python train.py --arch="conformer" --model="sound classifier" --dataset="single English nouns, adjectives and verbs, spoken by a formant synthesiser in many voices" --train_examples=78125 --noise_aug=0.002 --n_mels=40 --hop_length=160 --input="log_mel" --spec_augment=true --win_length=400 --targets=["word", "voice"] --num_classes=[114, 4] --norm="layernorm" --activation="gelu" --mlp_ratio=4 --head_dim=32 --fused_qkv=false --qk_norm=false --inner_norm=false --subsampling=2 --layers=12 --width=128 --positions="learned" --kernel_size=15 --loss="cross_entropy" --init="lecun_normal" --residual_init="none" --optimizer="adamw" --lr=0.0013 --beta1=0.9 --beta2=0.99 --eps=1e-10 --steps=8800 --batch_size=128 --epochs=14.4 --lr_schedule="wsd" --decay_fraction=0.4 --final_lr_fraction=0.1 --warmup_steps=170 --weight_decay=0.2
Rows from block 9 of a small sound classifier, named by matrix and row number. Rows with one number belong to one neuron. Each number is 500 + 50 x the weight over its row's rms, rounded and kept within 0 to 999. All counts start at 0. Numbers have three digits each. After the name is the row's rms in percent of the matrix's.
After each neuron's rows are labels from the 100 clips, of 14976, where the neuron reaches its highest value: "top examples" is what is common among them. Only what is clearly more common there than usual is listed. The data: single English nouns, adjectives and verbs, spoken by a formant synthesiser in many voices.
# fc1: first MLP up (model.blocks.9.ff1.fc1.weight, 512x128), inputs 0-63
# fc2: first MLP down (model.blocks.9.ff1.fc2.weight, 128x512, transposed), outputs 0-63

fc1.399 013:517547502470543494530523538522501534487445522531383533518544482460481477504474524426466451433523485462522446495481443508393578524496519603489411419565438664435458574485457493511538472490446452
fc2.399 094:344506471508481470485457523454504518406470528517565479493502495514517494552518496490531513549501536485492486455490523483561471440547502375511543509449529395507475483493493565490390557500597487
top examples: /v/; /h/; /ɛ/; /i/

fc1.134 012:553595503448571545461502422493594551581509476485477457413443444510509472564558512424520496433472518454558481536497547497482546485527526580526444485453411516414525456503445552518505565547405460
fc2.134 081:470370503499533345547483652363555480467458537473511530525574553522512521506505472516479504555515470533469481532484539531434480608513435453505441465485585537533508505469512471456433457478548498
top examples: /n/; /f/; /aʊ/

fc1.22 012:466487547500443497437476504582548466647496508512560473561388453552503537476506513410516471501502474475542534541488577491483474490458428521477576416484440456476492408503421504586692541538457405
fc2.22 080:372563493485673503563463569440459480463595492520454500503482534514515442529470492588525467519540490497484457504496518513524513557522526398511382500498596567496495550450474501402404518512479589
top examples: /ɔɪ/; word: boy; /ʊ/; word: pushed

fc1.471 011:504542511496565512518548547525492539406458468509329527476580588482480451541488455501468462558487542571506473569511391540530493498477473571517466597478500464487468425480474486486583478469448454
fc2.471 080:551443480492306506442523450487499486558511595490570502492477404474495497466506549514475588463481469496490519498486503483461495456463526542451624467562551460495530502481512503550454523508482533
top examples: /i/; /v/

fc1.122 013:528513464493569549542522414487562511586513509541366461456427581521521522528475480420544573512465493420461544545504505486549558562459513387488531479403436422524523447527505493465490498485497608
fc2.122 099:485411496507501469532469630576431504421500413495613486493546489502488509410497504527510382568498512581508510417498475515413507486474564659513449521574628529512502474497577515579610470540545409
top examples: /t/; /eɪ/; /n/; /dʒ/

fc1.295 012:562536479514561479547478471414528499545500526547461475568414607514547493524528492453538535453597513439510496549502521449425540482505440567508518416465507454516529485544532481507446479512482594
fc2.295 094:411484522520550572481506564558389508464506441496592479469589482502501515429477505513617430561501539520485500445495540527541490479515545534532406536458458493457484482461491514512551515486435427
top examples: /n/; /ɪ/; /dʒ/; /ɔ/

fc1.310 012:497426555525477511431485524421526509527441539444542547530648476470466462464491499501487530468556464547471511476514507490446535482475627512446458613497561459558475460514468451494369462483521480
fc2.310 082:470510484504590492500542476534466511457647589510530450499403531504534518516524544624575522513512512435501493513491518505580500486527494498491539478462460609457557516440470501444515547445441491
top examples: /i/; /ʃ/; word: shiny; word: heavy

fc1.124 012:443446500489506518459451528537482444569476473511559446517373445513466511534465499465524496479421504500458536436504543481566476562505534480514517503541522516470539523495524524534661568529420371
fc2.124 078:421660487518579522546497552524495536472593466469515457486497482483537487517479505497430472428542534498467510510481511528554504519482478501551495459482544573573451498586424517433413459516480479
top examples: /aɪ/; /d/; /l/; /tʃ/

fc1.488 011:424394547462475556447422487488524450617450537509438477433474445523518557408499519474508509534489486523525509456494578470597524505484462465487603450447432422421516504496517441542461539514420394
fc2.488 086:438585463493602444590524560537510506452620403471574482514507495508509478547478449535538436508487486534474474538504449530461506563491538610505366534573565586561515484513487544523511472555530519
top examples: /oʊ/; /ɪ/; /w/; word: window

fc1.482 011:564482487540527438530508560468466461365479519467460525548495574467470560491447494507539410501442491540480532376507547519541538470498512490518524499466420572572465667532534485511447411484470522
fc2.482 081:506540490495417638510491518569517516559466459475581499504490461498479430467500506492470553419492454530524494534492460486442509485490463465506560473566526503498503500497489511453472479495527465
top examples: /v/; /aɪ/; word: heavy; word: likes

fc1.15 010:404390522445458477408509475493522536472500521494600516435491414544461491521489494490553505515554438566531445539512531533486508471501587434505544507543499526535492596504464506528686570492521405
fc2.15 077:589541531507632485546399520460456470513556625478478509517585506493581448553502533596442530486527527442505500491501499499460526525514416489496448454490551524487517442464478509444345464473491564
top examples: voice: high voice; /ɪ/; /eɪ/

fc1.42 012:457496497513521523523507470484462552495539479491328541471456494513519521520513518421578464370509457507563470455488489507451584490559494442430476441517491669431447511501522522504520498503573564
fc2.42 077:631518510504400470470545533564483507417436524511565475501532479502533569435491465411458435559460446463506522389490549478488488457503463487515362491475437388496531524468498552498560459495551418
top examples: /t/; /s/; /n/; /oʊ/

fc1.337 012:543458456440446416461462485518520555550441566481503529492562490473492475526509485563560546384528503528513489634506495535441572442482528486490421496473528579577501512501544484525397497469540556
fc2.337 090:485468568519576492493521477369452489407626503514526457508493467495526476497511503560402513540522503473508468418510489475536492534502513598506553471525457475481524439453475484550516478498544488
top examples: /æ/; /ə/; /p/; word: apple

fc1.183 012:493507463453434525520492597495563506481474475378489453423484485487461503437467502617448494487452504525486505575475475497504550483452548468484537459452462584439520460472449507504520492504555518
fc2.183 091:502461462487454470505566449451505505510521579526378509517553501510472495581516481420418560442485456569495517529511479464497479478513449479489488518597462507535450520552551513534514494529580516
top examples: /s/; whispered

fc1.229 011:484494523511638509508497527550562494593520420578518455421605450545497479523509527434487502444532485455521488426486512460471513521533562483504459496489518481466449438468473519506421549474401436
fc2.229 079:545517446493538403449481588456544508354441618485514501549513508516510493615511455502536513557489479492507504517517481510558515451515479487480479444552533497473572459508540454437468489514460564
top examples: /i/; /v/; /h/; /ɛ/

fc1.405 011:470491500457446455492494478471418411460555409474536445555540488507554526491497533467537374624475597463429503498492552479508434461544474439458461585492533436507570503518489558569542521545571527
fc2.405 080:577495512489567615460529533490484470551435469519459518506336533503492556467480508585526475419488491497509485531486512522524513540494512496519365440453381470508449429456450469407585477470459399
top examples: /s/; /ə/; whispered

fc1.147 010:503556503542519539560510423502509502436486485529568556543457583465510507538528498466592591500551510424527534461492461484430486428465426484535502497458562484526491298493493544459569503510496663
fc2.147 065:652406530524328543429584457552438481432511486523520474457602503497537507406495529491468399504500529532500502408541538489538498460493563554497470541455459412492497554501439509520613478502493379
top examples: /p/; /ɑ/; /ʃ/; /m/

fc1.43 012:504508456476360459522516527415540518524422460540436472431419493476454450586538483568531494484489484537516489568479465527451509470527593448518537504533456484539537647495557530534536465493528535
fc2.43 088:497464516509490500471509457557505537466474584481531465526681434505533488506504503408531532484499561513501508512521473461515473502500446563523556500516497471458473432531532527505456550496547499
top examples: /i/; /v/; word: heavy; word: shiny

fc1.252 014:470411517470566528468453570544448448514511458477559514491517487499479519471489542456463407543458524519528511410507553492642430483549484524475420495456491454462556562489458504526436589524494340
fc2.252 100:522596444489634513566534514554543488568445535473465511519437479499471474562503443534542512460497463483478521602458494541416508548483508483505454431491586589546487425540497488428592488523434588
top examples: /ɑ/; /k/; word: doctor; word: clock

fc1.48 012:518448510472583516484467439462526482509498497551565533475315470511504522492496494386611560554516474483506496542521574499597489531463396516502467433429531380533530376499486514447530602503479491
fc2.48 093:573531497510563534531493614497450477529508539506369511472586513496506421508501484629366470470560494510494487420549488529471518534480508569494386512520599629501528443509491471562577469502471557
top examples: voice: child-like voice; /d/; /ɝ/; /ɑ/

fc1.466 016:505392549557450626468474496477465507581470535474386542498436537506457516477509497371473523450519531581503521486509507482594493590506508481497530526478527495510541477525424493487483524522461372
fc2.466 116:385570445508663458511509464532526501495549487467657460481532499486535497461489539583539458535503529424469509492530496538462502465497466589507493488505565630474498511490494518523546480501425556
top examples: /i/; /ə/; /æ/; word: apple

fc1.283 010:609540486483490484519480572462573527488482540531594537530487521506456442499500503544473505399536441479487510495509474518391526461513514525531469519526542603515498617511453469488379464480541544
fc2.283 089:330454490503480550498554468539454515446425515507526513491581518526499488490529529397607501531470491496487516517507594477534468468529480439486526486406447442444483488518506509453494571465384496
top examples: /aɪ/; /n/; /i/; /ʃ/

fc1.276 009:458472514617561560445490484511401537465493501506421500472408448508507497494493504506499452440442531593463537438538555524620513464474539466509567519436464460459563517538491541503510521524435463
fc2.276 082:465507503496625527520475594630525517636564480509593510505427557502475516533504476500548548440533474467468487526465451508418503589486499541516378529519631559517479511485483466513542448481542486
top examples: /oʊ/; /dʒ/

fc1.143 011:503475485465683469492454492545453487539542450469585443433413627510540511433524512411615527474496564468504445316516571503586467457500430570550435456410476440487514525491508503508430554508437502
fc2.143 078:583575478491532564545478508462526497512562479531327537505495412500438508531441425544472505489520457516491513583467463526413514529482530548518463536494550585550530446542502458444534479491521573
top examples: voice: child-like voice; /ɑ/; /d/; /ə/

fc1.17 013:508457541461420536455460520508423489571478489499459491496497359494514553523496517437445425515490524608480479403502575519595500459453462517502580463493472512466568557519451535572550527534460433
fc2.17 100:490547451491682606540500447552531526532490529478513515521414591517531483556475479601497491432504460499488505562499472511470492574487478508506384511498530546515428486503467502399560496482474566
top examples: /ɑ/; /t/; /k/; /ɝ/

fc1.409 013:428408479506577465504483534604520492502469487459578459416544560507535538419502518439497485496529488436477511519465484498614486432487542567517448661504492445480456557455419519501521530458581357
fc2.409 095:515589451492469483498523494445573516444599520496389505536411404498468442609504477503450524417488500541517509483531431506391514556473493460491568368622606520577531499555549482478493470548649568
top examples: /k/; /n/; /ɔɪ/; word: coin

fc1.361 012:599410522504468550474454490502423478444536518566425460516504480458507559466506526461543508500443534421547497451539542513604475479529457442490482555447545465506555585522480454507491585555466538
fc2.361 098:379524484513620561534527530580512497574480426451551527470410496501509482502494476572485436515519464517489516515488540529438512538480539535513512480508570578500487452469439492428602458502382399
top examples: /l/; /ɑ/; word: village; word: clock

fc1.121 012:576396489485544504470459567440478459517447461469466509519506498490446489569468468502593550541477487451499512434506505484585447538493515614522522571460569442491589606489506470506474508566402446
fc2.121 077:413598475512555553530488428446565534552592533473507459486519434477509442474471554507445483452514549516474505533522494510508522445477465479505582443554497608484419392576441497452596521474497535
top examples: /æ/; /b/; /g/; word: bag

fc1.347 013:353481523459554528482488488613500514542525514493477553443480462581498571403538559444530496425513454465516513444473538519508532445513562471527498452466456540456436430474466481578654536489523520
fc2.347 083:591485522482507409550490568428491470415491507485394488521526541498476471594517437505458490541483468543511475507499484498445488561527480466479403501589511461583604565447505531406400456560553504
top examples: /t/; /s/; /ɔɪ/; /eɪ/

fc1.410 010:501458504509553564450478451483507507466517464450455483440483462542505541453428553418636464569488454464484529356511579496609569560484442430533498448480572509473520441509522486510489597537480573
fc2.410 084:475572513502598523593506602508474500511515481551446517502496586499485513490502420529392448560528545565496498507501474513478496514498482575524439504449499605546505492533479505534654489500525508
top examples: /dʒ/; /v/; word: village; word: shiny

fc1.400 010:646561468524482463524523525504483516431566434483499503473559543504520467522470507566430492517570473401526502474502477472448451434480471604483486543483516511557489481501484513488447475548515578
fc2.400 075:462439495487436478510519503491603496501397486548437579508530507529458532490512503483594548494456489523502517534492527467496512482523568357472533499507432415449484568486514479491486554447561473
top examples: /l/; /dʒ/; /ɪ/; /v/

fc1.439 013:527440536480368516466489489445429425575527462511418454488600418506514542475488547458562445559506460530464519432485562499541562475510448369469478445530527421526486507492549498540496523503517497
fc2.439 083:453467481495585501542551560562568508409437468567503512539463557508496465525508433596335499511498473495518456483556473509544502567488555592495412516508389585522509464510437484513612493513489540
top examples: /ɪ/; /v/

fc1.57 015:568478518490482503475488466490489438591563486495511417526350501544535574493482527482583513459444497458482523312496610482579481421495465477505528422439469448455491490497539495551583537527536428
fc2.57 100:469522473481591570546456578513495500474533440545452527514468532512474451502460462538415431471513468575500475537507457512482507577482508495494396518527519594554476495505445471441525430530538634
top examples: /ɪ/; /l/; /dʒ/; /v/

fc1.446 011:613521500540466522522554512429546541398491437427408534558599539464481474485496520526442435596547450526492512462510497521444522595475432581556529485517478542544499565539474462479432432501531618
fc2.446 083:448417472468415507513502395569473494553368505526546555469538582516496537477515525449576513519472493503502510544509537481497472398531526355461542563479510416422463569468545513533504595464578486
top examples: /v/; word: village; /z/; word: holds

fc1.478 012:458506520448603464493457502485431483610546477556474472512434495475535599479477530445559439465465466440506475331492543490516499413522449485509542503465454598424477469493499500534644513510530542
fc2.478 079:579557423486619659521444534499544503428438433467449500478455540513506453498470493571458446496462442540520509527509546511435489567502504448505403478456442504538564541518480475381460463518517500
top examples: /ʌ/; /dʒ/; /m/; /p/

fc1.16 012:594481504492386547487488492423485574507423510504448533504428494475470536561485488518559443528514441551496498509527557563490565505497402464506497516491480556519556623558500493473545509538539558
fc2.16 089:451456498519587620536459440621411495541484490495672513455541597504545510394488555527461480456529512470489494467532546492468454467516504532513457500409537394437449470449500484579513530477406453
top examples: /ɛ/; /i/; /v/; /h/

fc1.468 014:578441506517573544473438432445501458636426457465496460409475481512515485433531497424536536514519528550550502340514547469595539533490462546524531524467477441452514454504466495500399538460502443
fc2.468 099:379535485487626435525487653480589509474548505488575476508486459501505461511487463564479450547518511470476496529521431538428496522477499578508448486543573623521524448557502501481584464512469558
top examples: /oʊ/; /tʃ/; /z/; word: chose

fc1.201 011:497496541435576537470454534487448455517501508490530516527558452458489492513489541456475451387478504510499525432504557497502503455485491445474478438520494532430492554502384519529472542497514462
fc2.201 087:548454461492580515538556563486575476497432432500494526529538534524504503513506469557579531551482448430496494606484573519431519569527505440506392502422525559486550523471540503377490506488404499
top examples: /d/; /z/; /h/; /oʊ/

fc1.250 012:411367531483496511424477449525482479636478474410625504365528482511476524456487536478543477442548490485496514460492554501540498494525526569492456497547480429454465473487476464536575550520522484
fc2.250 086:453661461489607499517522511531465501426524488510419486511444404507503458550487480486439424578495528516496505566499486521472503560492578417511456503472564523544529496521484513468474505508536448
top examples: reverberation; /ɹ/

fc1.78 012:516497520525488494458499470512393475480483584533501523515507468503492548445524530572472535492550453565496481424537608513515509455478536489523561459459444447540463535555567440559540523497332551
fc2.78 090:419494489506586523539450491533496496558518451474533506508491504510494456523498500500592463496511503488513504604479469515505508580502554463505408608451559599474491531445393502430420439489422492
top examples: /p/; /ɪ/; word: painted; word: fish

fc1.45 014:585405500500431520440495477516496492647484552519476487452550449528498444469559510534457581398482545558533487502521517454463503530542605424545501416519548459487520444528559496535445548502539423
fc2.45 099:435554515524639465498490497443435498489523481517480447510493428497535497511505460465575451616548520469482494483473536524631512504499468603526446545435479601498490484485425533501513463462363544
top examples: /t/; /eɪ/; /w/; /s/

fc1.52 012:525512466464542509537499501486517504422487459543361501523453526495543530522503481417623455610450466423488507528504484528535479560509435516479463648497515489503542506507485528481504535518524517
fc2.52 078:535504503512407575500473471493439509532504562472538491473445528479505513419492549581397475378512491530479514411479525497430504429461437480491513369566431504518477447491487512541608475479479388
top examples: /s/

fc1.436 012:455484469486476496515526518538540511383398525547373504450507518526498456505504488477472549479511489462494479651481468457490554479495586460471547427488497509569507425501424505542536510506557414
fc2.436 074:439502500511581416453506661432495520463553538497547446536546350496515459518516464498542477573495537504480496441493479495557495501486409625505533432550492539503519521465517522480446512514528550
top examples: /i/; /ɹ/; /t/; word: tree

fc1.65 012:460446522504469582467499428538392461588550485458527396467417466544553539470501553435561484452481487480503496427479534482567518482524509419468568477549435481406483467500520496538602529550461480
fc2.65 084:513500473488594504543430517542566510445417407473469521531493514527490524507476442508433398572476502580484511570523513517419479590489527517493338508457526577598532499476501467416503488545579572
top examples: reverberation; /ɔɪ/; word: boy

fc1.293 010:520415527478555491485485518555435534441584489571545522608454498483508543462431514410472493541483432429479473536527535515467411408497483532534451556516552532542530536517554459505553533553597431
fc2.293 079:446557449509563589525458503443474487573420506489470511444444594499512503503504524594544426438496523497505513483505590507530480516506513364495526419431421533487497503460421471444483510473397509
top examples: /ɪ/; /ɔ/; /dʒ/; /n/

fc1.221 012:430527505514563413506490520483522439551512426436674590570642552474515508473484524478478419526509474471474519520452481534472525498540552447482464525535477517470426556473486542535462435423502513
fc2.221 080:630506462480510502472490548447554523346478557515380485551351483508503439528510498537511523488468505486532479440509496505464508494516527477508549437508449468520559486559567508396503542519602495
top examples: /dʒ/; /v/; word: village; word: yellow

fc1.159 013:545443463493446433513478466534430514500540552533474486470578575451539569498502505436559444533536491390523479523501550520532549466539461488531460637422525542606558662535493535540519499512620522
fc2.159 091:460595481524575669506454536536420521524519446517506515477434443499544491476450512595498434462513530549506514412511501516469482522473533555537492398497440456465452415503490469482540491469428438
top examples: /æ/; /b/; /g/

fc1.137 011:429450493523402433522423528517482405473499482524493510524529412518478514519482512561488418575537565589462518540482543503579478495525449438448545450561559461523555545502513486535531526491600463
fc2.137 086:579557518511586518506632560509612523523472554503495512490494501491528420566476452500462569381515484458512514414568429501485480501478509577528469497489427586457472439529463512496611551560437577
top examples: /k/; /l/; /n/; /i/

fc1.469 010:575500525484554543524510476417547496549496474516397559507517490520461472490516504468383576415532520561543529486514585456421555526502459428470510483503487458517497501534486511510391473485550522
fc2.469 076:491456517480502434462565577591448494401471488502618496507600536516512499446485540467649387488471496420491497518529502480535504487530575588509381580474490471396477543468499516530532473475468539
top examples: /ɛ/; /v/; /h/; /i/

fc1.305 013:539524541521397482507566453411538494526482443529446459529508431515493487535504488524566476578473398496545502541484472506436514522472482424524562454605438458507468504473606514519628484486597580
fc2.305 086:522465490492539509503400506447493495459500553515477516499480614499519489530501518517340534487508552546516470515513512473567483540515481429476483504487533449463528503508497494511460499523600536
top examples: /ɪ/; /n/; /ɔ/; /dʒ/

fc1.215 011:557477503491596494479525516482479476576494462433515434415522478540512450451503528513476458527514512551538533415499539448528510399465629635552494454482465396422473495489481490572507532483396427
fc2.215 084:536541430488476540520566530429594496451457573513413521528422500503435538556481441466468514435489456487473507513454448504566485466505433328480422495525509620536454483507467479346483456498520580
top examples: /dʒ/; /ʌ/; word: window; word: jumped

fc1.5 011:482405457508472463488472550433484493508448443520503489534453420444481472686505466559581451536456568571512468491507486527583446506494524499510561555535526446472567550484555569477384485460530404
fc2.5 086:570525571501462535506543497531568500552480560491505516510535482482518444511497500503370613407508482489494483494491450503467514512471454516495486451521550488491409403552505495618578476518452517
top examples: /t/; /p/; /ʌ/; /dʒ/

fc1.479 012:465420540544487584487514483459489491443491549503318460412519475540499511427515517494397469553493485598488520564507489469560457511479545485525562550474487431516497455513441456551510512508400449
fc2.479 078:497515483488485394477477488586521506511569448477653489506412462488504485582482464465594511481507490493482488519499397507461491450488546568494443526571530493487510569426466490474496476525441506
top examples: /t/; /p/; /l/; /ɛ/

fc1.227 012:525441536473437510453441469478428424546562504458490452483528389500511586500454529441500410570457481489489539437522651476610492470453457451452563531494450479501558537540506491555564564543467485
fc2.227 105:410558498492668603577476585550508513570506465477497532504407558515532472471462505553525449445501462534493517555475464532460498586479531512524382491504576577515455504491464496421563469516456460
top examples: /ɑ/; /k/; voice: high voice; /ɝ/

fc1.354 012:461404538477529546452462512464549489491385481483530484466474445518500481444506519471430529397497559576542507500531549487518506559515414533536547389502574528443516507518460477476456583535593380
fc2.354 090:597512504503515496509536486573465475505487513499540533496511499503488540536502460495589487563486495430467503572479561521503522487520493518508385525427469505517526474499457513474511469485390492
top examples: voice: high voice; /ɪ/; /ə/

fc1.428 011:454515448463554487563493468447523548467527383502443549430477552529521542514482503399622492547549493444535542526472540496541545503513478475513560528482443530545517506483543525535513526502507560
fc2.428 091:587444507500481522462516591490527492449519608471507510522600494500507506474483513573381501433475510560519498421534407488459492489485518593497448461567501421512504472496534472483513478527535508
top examples: /t/; /oʊ/; word: robot; word: lost

fc1.204 016:424547507547540505491513455545538497554508499464535458490411433560515546493524529540566453432496444496483496450457523530457549484472503500502546429516407571449448432496507550591590471498474523
fc2.204 110:559484540486512513510449583514519516426551460496408495524547545532521482545498452438373485550493472543523468476534506475487482559539506420489352494526515430528548547492529495390461491539695524
top examples: /ɔɪ/; /b/; word: boy

fc1.459 011:473454504546446501519465443537465502412567474523469517503486522541560569503459512355483474470567526432506464421486555479527544484506415528494522537492536596476510561515453508493567503546625525
fc2.459 084:594514489510577655530507574515485505497486491496479552465477507505550481432465496608468456530484500525506500445550526518448485491490534451504419456446443404512495515481456483500535509518462491
top examples: /d/; /z/; /h/; /oʊ/

fc1.356 013:531470545551552516496519527393532483577536453467477518552514441533505480501480498574523479442545447516514553403482458476425473487498510614542525402493459494412433454473541502478651470486453537
fc2.356 091:547486496479441475500481447474551480475490569553395500497552652496489514525512526440344544548512474480514481488533555503548520486530432343469496541528551501520542554541516511449442490509613544
top examples: voice: child-like voice; /f/; /i/; /ɝ/

fc1.352 012:457473517486400551525511504420507527524505501504499526514362534477447529583462473488514525461511432481493512598477491503427490464460495409505539448527459623505535487503452500474677520545454542
fc2.352 089:452476460519584527472461491565460495445502484488576480443660534496559489431500577484485442519488560492495500428562564475481456480527499531514538485469497450478506544491542530573421517527583458
top examples: /v/; /h/; /ɛ/; /i/

fc1.329 011:534476529544468526473446486454499482624469473439435508412516542464516576456504520433547452569512508538519523431506572537639549524511471499550479427407423462514509555526453506511458516492446402
fc2.329 085:473473426493626536567510558548556503463512519523590514502449496509501473513470478640453492439493490487481488527516422529371482531482531531501460477570601561538498474533552465449560479509483578
top examples: /ɑ/

fc1.199 014:496459513491394530481473548530474484497470504518452505477492380525431482532502505504508417420536440592478484555472483494487560546526577474467578546576519555478501576512443532529504493499505409
fc2.199 093:373570496513618434495488494488538544483545534477579464503542481490577489499493500440472497511524532414486534467565512479503466464502433571525506443452470546467479515480505549448490542481588559
top examples: /i/; /v/; /h/; /ɛ/

fc1.407 018:457517475358483519456439523478458486522507491453508478492448543498472486534468494515535422517544505512655606559532508445584516485576408519496685562465490454490585529524446469523470489501536526
fc2.407 078:450472522488564608551525437513517508531454476453542505490487459497510513453513532572466562355481489464464532518476522532451496510474505577515366450550596671501497416574496532491519504509467436
top examples: /ʌ/; /dʒ/; /p/; /m/

fc1.85 014:483435484453427502490482570449454472509490531500456468441484468508446521496492515563488442582453486606470514545496521504636497528466561458482546516509447466463544605501490498547465543497485419
fc2.85 097:502561459496574541547534485578624511551492536453591495532536490496482459548493491476469564422501492481504541520497403507382485517477485569504482463554656620521437475520532493439566495535502590
top examples: voice: high voice

fc1.429 011:464570486481461495538515603577565493607500501551476413485418482529477478481487509533493444549450429502569527513467452485456473514513585424481548425478414506457460520451535516551620478487555423
fc2.429 078:469490477477479395480475501465563481408558541501473480534572463494450492556497465388472585460480486500501480517464455466596489476515420459484517424566565474500515509472548491496395518559592641
top examples: /n/; /k/; word: station; word: cleaned

fc1.153 011:493552532474612612490485465523566493590450503469525466489374478451499519473466538389446484410487481509488517446522595499485520470536393444494468451436461483456493486532497469500549524533467578
fc2.153 080:435397485497483458558485546487444512463493455510588515511602613525520469497488474553496475631499478504498500570513511516474478545517526569495376519474436529489493544432482450486472454522472491
top examples: /ɪ/; /n/; /ɔ/; /dʒ/

fc1.6 011:538477550449559521463567429535444520390508465416509467502507508576505509379482554462473467438484385471512486504526567503468528476550491520526409481502545565563429522523455504521613552552540438
fc2.6 079:574504516491502511521414608461448485601458422520431568480471590499516532541500472512510426555511505513515515508520584504549484554498475391499455475411437492473570578420459489484391512465531479
top examples: /g/

fc1.120 015:496459443467439464520505533476468485403546456471452490498400530488519534573488477504507562557498612436465471504531543477631493553533408475475582571432606440549542543497443526452384546514622451
fc2.120 105:607565528515533586535548502482533492569457529484566528509568455470507494462472534582495515444511480555514528562483466547454518467446499538519465446519436564487447451528512437601529460500354507
top examples: /p/; /ɑ/; clipping; /ʃ/

fc1.168 012:532523480492574488468473486503499518448462464508433453448496534490516536487472488534539491569471503472507478527513548541630523494500406513537524527384491335498523455515496492485491489501646603
fc2.168 081:509501557508514554613508546559482513558564510520598541511506507477478494501481464524479542473523470584492492507455365527376516541459515614493529539588618623577463527524515479549604409527413456
top examples: /oʊ/; /w/

fc1.177 013:536461514466353446474482446516477449526475557504601500505448527461519564429490529491443445528434467513501513615502589480515486494512480448476537592497406422495512587536583460562561503502637483
fc2.177 091:364528438508646638545411528494493520525532403474455496494508469505531445494456528526605437495495525500502497491490461517511479571486556548535463450501549571499487530486445516432541473521434457
top examples: voice: high voice; /aɪ/

fc1.316 013:571527511513478489496564457417448512443517542561593484515410581479517496546504524470532471490496441490490454472517543487405466502500489621503451400494442471541472534529571511543562504511546512
fc2.316 100:450484472501502556548433530541431474515373494512438526504581516504502505508487475507570521539527502507515479548436555501576495503524503323515428497372525472444527539456473501471394509451386445
top examples: /d/; /n/; /ɪ/; /eɪ/

fc1.342 012:437487512482520605548533473462456601412484456532385490414554449536499527507503539405590455490532441435562454506475454520460587513514548530505459463492442667469466478486450499517568508514479542
fc2.342 095:582432469494410379480444487526515493477421534441567514499549580508551529532500493531424490503457458537501525477517523493426458447522441475476472507491517265507546548456591496498479485534573511
top examples: /s/; /b/

fc1.179 012:565527487466360480542475503476506464545514429486526563597461600410490480586497496464522509428506533471512502575465455517380507423478449442484447504523466577505524551490502488502454429499528531
fc2.179 083:404459504492502433458561378471490517357472505531574424475507441519523511444498526485561444523478538453498480439536599472621478497539602487506549488474402444456512377518453542545503544516615455
top examples: /dʒ/; /ɪ/; word: orange; word: teacher

fc1.100 012:542429567553518601470505451503446447583547502498472479489388480498466521481501519385516482433518482502496521423483515437503473473496545495544583453543415542420486530500443522549633501533495466
fc2.100 086:394512409486549528520445558477599507424417459474531482500565542517550414492483512554436422575483487482489519527535578533405490557509505439507403491467557564522527585497500509302408497478535494
top examples: /aɪ/; /ɔɪ/; word: boy

fc1.384 012:523535504519423424515542419534469478516534565513455510562545513525522537486502504528509469453465421496481492536496551498408554486533401445494555495511437501497472528540605492538592438502614590
fc2.384 089:433432521508521591480384543456433506497465390490543488473451523496538457463499533506527447539517529487523467479532507507568483559516588506512409560462371465480522517445453501479391493514458418
top examples: /oʊ/; /n/